Weights of a small image classifier: batches of 256.
Rows from block 7 of a small image classifier, named by matrix and row number. Rows with one number belong to one channel. Each number is 128 + 24 x the weight over its row's rms, rounded and kept within 0 to 255. All counts start at 0. Numbers have three digits each.
After each channel's rows are labels from the 100 images, of 14848, where the channel reaches its highest value: "responds to" is what is common among them. Only what is clearly more common there than usual is listed. The data: made-up waving flags.
# convs0: first 3x3 conv (model.blocks.7.convs.0.weight, 96x96x3x3, each kernel summed), inputs 0-95
# convs1: second 3x3 conv (model.blocks.7.convs.1.weight, 96x96x3x3, transposed, each kernel summed), outputs 0-95

convs0.44:120120160110090096138094144136111134124104163108129119112160104104107116122150133119107100140156153132151096121082130129164144140098140152077162142160144129125102146089135086141167144128131147137112117091110125125140052132149131092103096125096100130102126116098108126182074134138142112135
convs1.44:164117123148162093116129131084131085111147104116147113131114123147157098099061133149099136113167086153150158133109128139113071154120110100141148149146103148123105097138122141107129152086107103122139121116087102139111129090123120114124114136174152115117157122112080107100137097083104147135
responds to: border

convs0.87:120149089089094084134167110116155105122145144153124091110131128133130122157131075068113090126092106130140103125108123095146130135149109145146119129158125146129132165093100103190147167144111142131114134113127141116152137082134137150127133143101079123106145070184108122130104125130125120128
convs1.87:118115118146099135157147134105124142111083052172148142079116146121093097122170154143140127058126153108099122093148125094125091124106142138117112117133101147128144110122121137101146108129104102100117123104090134114127100132093133119111127121109148128143107118088184124117135155173156130100
responds to: diagonal split; triangle at the hoist; saltire

convs0.60:155126126139156111081101130098125171069104138135111161128131142114134067108152139094120121151118094175125107136097132104122138118171102112123124094104129112164118121079120115115183096147086142123091183112140114129104139121145101156129112152120145122102090122123131109135126115086115109139
convs1.60:093120150087142134146105118153134132083114118129125125160119121115154118105119135137126100139170122128092133086114123142093127155149161196118146114098092125136158160148142111156102173095110113108132131132117082102126115135125092116171128123115152103116152076104159119116083068144125123144
responds to: rhombus

convs0.54:116134135106138120100148124162108103137137114124054139101092090144121160082123138113098091139101117110103153176097118101087137099151133121139155148109100098105095116140109123113153128111115104138101126100122133107144112103124109124126072089110141074137128131090139109158094105125109155098
convs1.54:120217137153133104109134141098136161075127142133155116097135123203150054149138126147150124108145121111131148089127113124092137148137125118137126146057102152116126149112121127149117133103158136138112131152108129168125128138129134140126151127126167139152094102165120144129137109124148135114
responds to: triangle at the hoist

convs0.50:090099074116100114122152126156187156129105124100132136140084129123137114115103135137127134141150079096134128121163102127161104159125109123147133134178136181114150108175131110134144084134115140102085128087139119111136121140153103088124161084111103130148117156128094081115122143149121131139
convs1.50:117106167134123151083107114105122097190095147110144113131128112131132124128099115117132129126123149089094171127106109101089136126102144150090122105103120087169124134075151117104111159160137123130138086133134106150100129122091182143134134113182178107096112129116147173130130117152125129131
responds to: offset cross

convs0.41:179104124114114134115119127104111128138090098160140125117109102092092124104120210115133121113122110133134104111169145111168110143145122120130137069153163119115116132091131147123143120139146131154098114099130119123106091124139148133101115130122125113090065137155084114175131075148136148110
convs1.41:121120119110158136153144169123119126094119138126091098113147124112131134119106132148096111097150162151104090164147122122120118108106127081124159116105108111106123096138066120153139130090146131107113085134102082148113094145122147096146108090124176154119096097090117152111080127105090124098
responds to: border

convs0.90:127101078076133141122132136115160126115133132145100106115087123105144101111159081087114098127173111112147081097054118146126112086127140146166131117136151174125131111146144132140153123146142125142138134173138139158125157151149091098183095125142131121117140110101136123130117127139129109165
convs1.90:136135117139084097149082106097119121093128140155157139109099115125071110149132121119140144160128166108116129107181104105126118102150129129137120175170082091177110129112060115149096117103164119125094149144124106106123102151097132132140118139105121111146139156146128132091127111124149130093
responds to: grey; rhombus; plain field

convs0.58:127120108138130134112150120142119095134115155130119135096099108084144136120122136089125133120128132155156125109063154108147115129120126084130118129110112118123144173095107154171154126106145103152125100139124146107121105093168109125096072117097096070122178093134124115097113113090072106133
convs1.58:129126117137130145206104107137124121172126128144140116106150177160076118135148109105125126123093129139144134114039141084103158150120140141127145121128131094103120136144145147104116135165139131112124123099122141104120113139161155113107149129135109158129125150163161124129153103146120205131
responds to: upright cross

convs0.77:106089137117136121175137136118112086135156118163105116126123149106120098134099125105084154112105082126104110154095109103115129082112120121136139137126146147126156170101091109106132156162114097106125106160119145151128118108108106153076114160090140140173130092100093131072119127161110138109
convs1.77:145088112097146130115122143154112134084134149115172160120110131104105092159105135150162125145110176120105181130136146126100132096099133133080164110136114136129162151163142136110097123170112150099183120111121168115119141114193120171144120140151136139110104097150134116107117149120121148150
responds to: saltire; triangle at the hoist

convs0.39:119125150143124133113143112136127138128127098134115096125107120097121112132099135163169079113114082158100130159152119119148137115151155091110098115128090094127102103156153090138105093137100162140126143104108134140094120097119131142161159131132164111115129084183163116094166062108148111133
convs1.39:115135137138132146134145149181100104166109141172132143123133089129132126124151131109125147129127146092142099126086094135134178103128144132163143097114187154103126119101117124141135161140119135169126126093145125146139098184134164115090130154122137105162075141108145096161117103180165130127
responds to: upright cross; offset cross

convs0.28:141143123172117094139156151102141099131110132110142135124140127110131100127103167130098097124133158149156174100121160115097115132142123139095171121108175089125139156091099142133151121121101145177101123153152118121110150138097113141152103126107162118144104120113171095089127052113125099145
convs1.28:140104118114196109088141123148109121115130088151106144148133134165127139122106108142134168155134121100108112116128125160141160156086126142162153118106129151160090077101129130114076085099135099120096121120123134134146149165148139144145147163139132103120110091184121168113087116137101132146
responds to: two vertical bands

convs0.75:114147143130105119064119130112140156083106139138091143113064104110124130125193115150148137130174139100098164110117119142147087161113166092127095139109133134139116105129113105127114142133089105143116130057123129140098110099097097170121129103140124142176127132137123119103137123136134138109
convs1.75:138120139115097124163097110151126114113138177171124102128107126112126108119124161112117150105106110108132098138174097118108149117124154131122132083131120163138098129090115172119102120085139177123121116137122174098114144207116112090086125123129096105101104124155101108147119118112172121146
responds to: diagonal split

convs0.94:126120116132121067151161107137090085151130103143106133154110129117135123101114166145098116116074160136100103119114123133113116088107144134121097122139089094141119112153163112131129112140127087108153147108086130137141136111114111106096139090122130071121081115097122163168151181110161126122
convs1.94:108094137138129112073139122106142094114138129091123115164138107093133140100114105099090097112136057097120146131116098102125092158135082138126121159113114124109137125129141152130095129080154130122092135122126126132134096203128113140158106113112158127127110100149100127136073100123123156102
responds to: many stripes; rhombus; border

convs0.65:097131098121144130154167111114110144133117155109103148137122096152102136132128095171139097106116101101138091143135142128142120155123138109138162131100108092171109121178101128105148161162102121087149170111151144128120110116176109131107138122116150117102155136054126156137130079124103159095
convs1.65:114120144113090106092113128136117122130133075131121135157103147130132092123115155080072157149134136150152112148158113108114152052129100134170128135112115129118156117087130104108110123105149121177145109077139116065130107162151134137146141141097130130143111132171131135134139134127155085145
responds to: saltire; three horizontal bands

convs0.7:094117098132136164047124189159155094102135145136147098131159161134098128148123036090130121123136141158108163115084170101136096141122119129145148144157140125125116145143129120123147145119132120133097150148122116128157157156125131138129130129114123122113136135113109121138097075130146111139
convs1.7:135149126113133096109151163126087097113140090134096130179113159171146141111095037140124152116123106109092135143167182149120110097162112108113092127122150148101120149108112142122108105149121111108096082125138129139122112131114143110101123137089131135128140125107147114104126110104114080135
responds to: three horizontal bands

convs0.25:100130101143120080119129126130093093146112100106090149132127114119120155097085150138084122127134141129164097147152100127155157146127216136129107131154164142115116157136086160144119150131095119128156149131182106166136129137130104119129114136127147181126117113118115124143095087109088121119
convs1.25:164131141155127076154104088123103136114137078102128118110126086113104118144105147104158136113129165152116133170093119140123126053157108167116127156092103137120140109116168136145091129128178099127149121115122117088134131136158146136124110129111117127141127088086146152159147104175140123117
responds to: diagonal split

convs0.64:133109116108147120165136087145161092128130146091110120124117154160131143113138064090147108149179174153156134140113156122141134149172084131132118129103140114118113134091099161098130150105097097116156131119132153125159147105119131169144083149103142158157123100163105111120117134084098121128
convs1.64:122144174150122105143155098095110140137115125130117135119111120130052135146120151119101121139126176112132145135112101127165151090102150116147149104101116128108143117125117106093093093145169108151098111145135111121072118117105139129087131121110102133110133048158149115108157110166141121092
responds to: diagonal split

convs0.14:129102129123134146083081128161138207090110132137147151117151156128161125134109106109127125156146106112132103141107101140113141153154104139115102148121114127121192076065148154141158102134155141104163171149113113129130168127147126089099121107109106108145133151112134104130113136154114123137
convs1.14:080139161102122120130127132094146080081157086079123114145123139102108096143088145140112116127117135152116170094129161086132088104137143127149129135141115094112111135155111088113182165129113107115087127140121083151094084113140148123130099145144094144139098161139114132124120117112108122111
responds to: quarters; diagonal band

convs0.12:099146130133153178089084098150095140098110151157129101115114124105118157115117103117119140134133092128139105132107096138131106101153149093110127114116099139131119130091116132125091126117143147095044064079154124150112125085134089136106098135100121110132126102128100119098125121115128162133
convs1.12:131154143120141102165103144124113120125109083104131099121126133140127100125108063140119116127165114105128144155152150140119108121194138094135118158126160155117135135124116114119211129116130130110099138116089117146119093106162103133082109112121132123096162142137139097153106073115111088106
responds to: flower; two horizontal bands; plain field

convs0.13:108109134128097147155128124084102121149118139116137131067161055118124140105096107167133096108112167128141110137169095126119158115130131143137121147145140133171115140109137154131107160156138120155119107106144123153123109156147152079127143082117127139135140126137130083150187087110103141089
convs1.13:138164123130134088142161105151108120133120118097146129056088105129083109120131125090112135147095143131154096143098095109095139142129110149139114122102145098072120102104140105144106081129136107124130123173143117099150106117147130117101141143114108110115090135147088113126104059156139154126
responds to: upright cross; offset cross

convs0.61:123125139131127159151116119166108128127103138120141100129129094087126143151106130170166114128097086173103124100158118163134128133085120095132151118191153109104117158142148086180110105105147150112137108109137133110140134114108118125057089142157126131134135084115128126118168088148135105122
convs1.61:147115129131136143131148173113118150145154123139103137126132104108120116113152142104082167132168154111135134120145115096127175091111123089132125083081138135135094125135101160123163128102084125110105112123127105162137106135105138101138143134149127103153117200101090154113092138137133200118
responds to: triangle at the hoist; diagonal split

convs0.95:131122143122114111161115142091078113134125101089124112136163104118137136120151069122141095132147158160096100111123143098103187129135151182103110145096165156137072146136130162116123159119106116166156184138104140116171124131141134123094111131144142133139116094152112133121155104120122112102
convs1.95:088170134109106120148157113135120183081106138131111100107101144138097111125114160098097169124128126135104108154122122156090095124129090095128149088144133111120157137123121151159131098089136136141088089141160136143135139110144143118123143163090084107126069117163126128104151131132115157087
responds to: diagonal band

convs0.78:118155123119147116129103134130113115099134121140153156139087168130127164120142046113137148142120118116139116096103138121107113130115154117146085136107111118137121162148087119136145149129156172138110081156086124109134123087155141116109086116152083157091161087095103127137099139138177111136
convs1.78:116131132139089129120166092171107102157101110139125126074158150141073115127133150098136117131128122192103127114087106114122163159102130194131156100133139106087110126119153132145080142100119125126114096087151126102131117097114085096129134134123126105134096112136143112132106121148091124122
responds to: three vertical bands

convs0.31:127117105082123132117166140121086098146113156138113115121110162115101122104096147145140134080115113104126111117153123138128134112116127101155113119189115122106105097108163099121097112092142108126150130094147113128129128080143146075105077172135113148120098125152093107121146107102185087116
convs1.31:156134123134110139121101175115121157126129169108098114144159084094130138132121121124080116149127184133122133166103103068098122089150109092122133083098131135138137129155118166144122125108078139146111113120099120129107129206131156149127118126130121137108119116129113147164085147136106098109
responds to: offset cross; upright cross

convs0.18:127143122114113093077105114185143153137118159114099135112153120116113145138082108101113132115112147165163127176103120114128120121089163115096099110128139135126151118092138129136123168128166132103163137111145105108138146165184116122089099106098133097127146125096167108111097134110148091165
convs1.18:090114126127138157156117106052127114108123142146093137105129159117148125116125125144130098150119140116117099123128098142117113167137055141153118103117096102091105133122079115111144133136128128070085135147110102077147100120093137124170134116118110120111129107130088144162114136130125106082
responds to: ring

convs0.29:115169118113144119112120144137127129110105124137070112189128150137118136121110112121105119160095090153131134127099138118105090134098132129167108090095105088099143125103107112141127143124110138168109128102116114122097176105083101185118140101092083110144136121092112154149092150141148093129
convs1.29:110129104096154141103116123130127132115130120112178092152131156138117132172163116125152102133148088094105115123155157099127146127100149163099138201121116154141103197140142115150103140073114142102127134137105143117132146140168081114132097103123107113111153115136129117101109147100115083117
responds to: two vertical bands

convs0.70:193094128146130096124144124100096097120124178126102100136150151112103109070110173157135119133136153142156098144176135141122160109105110101116132111140109089153097171137122133120119152150119106100092124148123117098118118137128098153077121119114123169098117074121112147106133132125091122125
convs1.70:111097145137151131117091141136147118117155107117105134137092111120138032152106086086112114142092152119161157121095101108139147134125111119153133164082106133101146104126113094129103101122131140140176121113127103133102125175135096115163104145144089123165133149107108136102127143101123141155
responds to: saltire

convs0.27:148111124094097094093143158115139146138128141144100123129092147127124075105106123100124094111063126135099121149120141116149128137107114109132116096118123129133115118111126119115148140155157138099136151142116109091110103107119108096132156110117086139071126086139061119105142144117169069170
convs1.27:149088107167163136105159148128124079098137171117118096146166127129124094139154081187145145119136133107106129133132131118139118117135122104083108107133129147107182128132101116118129135087110120128128150124109133093109106146125125161148084114098096109137100177115129121176104108168087110144
responds to: corner square

convs0.42:128098102139135130139094126104121124109130124132141128139076144112102134127087126133158099116133082128128147162112139135198123085112086088126108146169100135128137148073120120100109102147138112089141131111130129099159124114065103113121123117141142112080117137143085148115103158148093129166
convs1.42:088129134095136155129151191088132143103145090141109129111135104125157097134087159136086168117150134130103116116150131132107102073132155084073136116136118134152151116140153127120149126133105107147119133129062131160080098111123147133132137131128115130127090144087101107104093146111105151137
responds to: diagonal band; diagonal split

convs0.35:145137149101111148121099123154097157109125136091168164138170104156085115125124097115095159121119152146142116134155082138118137126133101132139143131162068137102168123149113098128124099126101108157087115112095132112079190147127129133164123107177138103133121111102149123117076119129136123138
convs1.35:058116102123124100113093143134156106137094125135129104092131102095132126112101136143156115155122129137091144105125121128139144158105120142132069137131093174174137105090130112080075124157149113146120108099122117112131099157112120132095103077107183134125103147130104136140153121157120116137
responds to: saltire

convs0.76:116159156108141086146124122140133142139119089171152135104120119153140143092154130067099106123134155115193130109139112151160081138099129161116104138102108116123106123082136116149116124145129073116161141134107143133101133110134114114167129093147113120099160139132157175111096156087147122106
convs1.76:116111080088116132127143071097127111151114115094145126132114123131113136124145123126123138153123144161067136107108129119091103162126110167135129161172083125101092094169088136125118133110136121127081121096122168135120109144106131117153077106147103101126144131149100106112152142098133126071
responds to: diagonal band

convs0.89:082093118116131132126142146092097103146116066147124099142141093119129150138078131122126115121091110130117116136127137153125109123114172127122109101123127112070096142187098110153103082111142154145100166128152129156128097080128144094104096123144138131083105119162106141115153114105149108134
convs1.89:173140119164137160130166156106139127118126110135122170080117127125112171133112118148140120121158169113095102112136108126139144109125160106139125103102143120150096115110123122145120129072111139123156117074135112122123123148125096128111130137135126131159100083079156114138095149202113155071
responds to: diagonal split

convs0.38:127130111132120146139209133104114171139142146108120143116139141171173108103172092129161111104108142117132106135105129090111136111144118108117112126108163149111140125154148089149124106105098150153130114139079120139118189116102143132128091081114087096115142092121103124122114094106093142128
convs1.38:127141099136141148108101126169143120094142118076099127154124132101140153109078123141099123142103145126158144106117125149104140069119099089132144155120079113102107120108070142111076096102175112120127120101151146060121094121098106144110121127117121149128143170130146108130131122123138109139
responds to: saltire

convs0.1:113173126148134107118125117117115121133158097095095100113126125126154121110133123092130136101097111121129119126126126126090130142144128151120106150136116144152166128159112138139115137118135087175038133127143105132150062111085120122154146165123137131175077154118138106093092121162106162110
convs1.1:114117148137130136117123149101100136125138151179135166090125100106132129155109090137125165118120119112100134126117141110120143123146166159124113092102153140083101116088114118125092156151118168058177153143108135070116108116090138144112134104119094130110192111120150135139134145104142101136
responds to: quarters; two horizontal bands

convs0.71:108124118114128133124139169119063141111140151098104106148147137110152134078143074118138114140135162145109129126117111126135156143111166158167147161119145121152145083150154081127156088095095116130151105120085136104158049155149144134129123131133142138128116093142147127105101097116135109127
convs1.71:125134114129141089146119071117073146164093153129129128136132114134130103147108081118145116082129112112132105116124133142124122120087105130082116113149104130087114110107126116128150129156139143102126147114123115090108051139051144135074137119074111116132140138140134133117138099158134121106
responds to: two horizontal bands; flower; diagonal split

convs0.36:143095116130118128145157118147081112150127099124169144165168071101133130099096081102108103152097147101109106123132129112140135121130121137105128144112084110128112137114165151107097142153125101096165121140091156134150154148090136102136139149165132073160093112140117137128158088116097103117
convs1.36:138138131150116119029141128147104132153116147117131124130100114144133122110126120120126157161121098133117132119086113109125149103147138154130161110133145108078146105130114128130127101076147122130106101099158128117109142150170123102108130162156078096116094080156156171126104098165119099121
responds to: grey

convs0.45:112070127163139121165121150117135120090115122100121080109131112154117067125124117112141117116127139180107133090164125109142153132131078120138110161161149117153065140132145098128167138141105129096118158143133138116128122126102122101132128103147100153092119164146135125113170063136118118145
convs1.45:141133138155114120072136104171110123139155163114118124134122088139130134099101131121080146135148133083130126166068108159133154111124163112117148090132126088124122113160078158124101078128137140154138094113145134137132119102101141135118125113191095130132098112113132087134076117141115138148
responds to: upright cross

convs0.0:122148105085133130105136152149125101106131102083199142127161146120138162115140110103111091119168135115128123125154123124144134140126134136155141086079149180121132088049121143107154164097140127142092112152134117146135103130113172128117150126114132149148138153128134127134118087113133175150
convs1.0:111111117104117118112137130127125123146130112130118117084109121145096140138080152133129145109086180123083102157114109071139123095134111119140109124125135107118152068133159135136093106094157126151119149151138104105122144138130103136149117125135136131076087066157108100179073142133112144147
responds to: crescent

convs0.84:118127147115125117122117176171136130110090119136122107114101128149115115101139097144105109112164088087109109101110158123093093109103114122125090159097137114120149063091120149124106139108112140133107152085145103122162128146097098117153142127119163106078145168107128083126095147121109089129
convs1.84:078119149119146087135148106094153128129115102152142142104130167131104124147103117119137146091101128152115130105168126113100090181118097140156103117126129146145148128099144137122175157108189109107143130068115149107118117160090125143123136140097088136148097115137117144149184139114150144161
responds to: circle; plain field

convs0.51:135107114129113181105131092103104170098155092117147131118132130096133133143155097112174098135162109131150121134083126100112172126118122121113136116152084141147131167138132084135119094124117181085122106129115160161132124132118127172053123112134120093124123117155125103119128099136105101147
convs1.51:120101123118098114154101154147142114117109116092137119112105138138098103101113152147132127131113148136144153097186120132162100121098130092112126128113088144115115068155093147091152096122096122152113122052105129171126091129101125139133133137181115118118110122106136144144100121123107189127
responds to: triangle at the hoist; diagonal split

convs0.86:113119098170099130144144084150109167117130097150119129140110106105112130111102088092122098167083117160110131147108106192102102134136089127095153127115068130118098113118122098113114138142185101116154111115135125152127168128147140107107088096144100106119145123145162130146143116108102129132
convs1.86:165112114121177150107142197123133125074133123110119137117127107101136111127121135139067092135134140096094109122143152094161162098108129076127143157150142107119124128168125101142082115126103132110119081129111132145109105131123130136148114133180168116120126132122088140084080130128128109107
responds to: two vertical bands; quarters

convs0.57:169146121128111120043139153103127129090139110115120100113073168176136112170162106121132118130120135117111137121103076118122143134103096104128106128146146129119099122163162111162138109139121139089094107114137141140099132128125125095118176117101108109129162144153093089147127126095104123109
convs1.57:087166103122100138149102083154144149172123168146106154139132122136129164106102124116120119129127161091111101109170120077099150127119176151103122143093084135140138106093150156084126123109131135170129124126155129113153094140130109143115095114145097081132121152112114133134103123154179118149
responds to: triangle at the hoist

convs0.37:118117137136087124088106154073141132155132122109120134127150133119123119129150092130162150127147123150097147104134156087137134107130132155104117119132115126152141122136117112139078078104139149112022100092148114127146162074112114142077126168139123121143128119149122138115149139161110141118
convs1.37:135128143131133112139108076140041095125091147128118136133117125166154145133106099097103115111127116118138108143153159158159113113116161130121090109134127118142113148143144125139168170150129146097174126151102162090117053153142148104075122127124122140135113129126165139116157122118122149136
responds to: two horizontal bands; diagonal split

convs0.26:139145095109121115115123151110147199128111141107101083146106099121130126136129134144158108114087125129121136160129114095107120127145139100172101101142117120126125042074120133139173131114118128137100105120131125098131122151155138146154103128113120166140123090167119109174104074130141109113
convs1.26:114129165105173129080124103143116087100135115140117119161134136161112118101108078138118120115171139119093140106146119162159088122075106132138142147120128116140117089171094125109138095099142115115107090122117119151122124131111109120119129149104098108113099129081140137104098086142086082090
responds to: two vertical bands; quarters

convs0.67:131114105103121091107112138109128126131171125188115121163121144102135114119113109078125098153145130144126169155126125120093122136119124193124108090108145130144135095147122138156158114143118130141170143165110141121132140175123140154107102122101115091110075126159176103125087080149112122158
convs1.67:080086113112123146144120171100125120094118098159118129127104125109128109108131133100084097110121112096093118117107098150124149112140133127131115130137108110126088130136064110096121158089126108089099123158129068152115106148069124119139146121151151111165129113130123135101076146125177114131
responds to: corner square; many stripes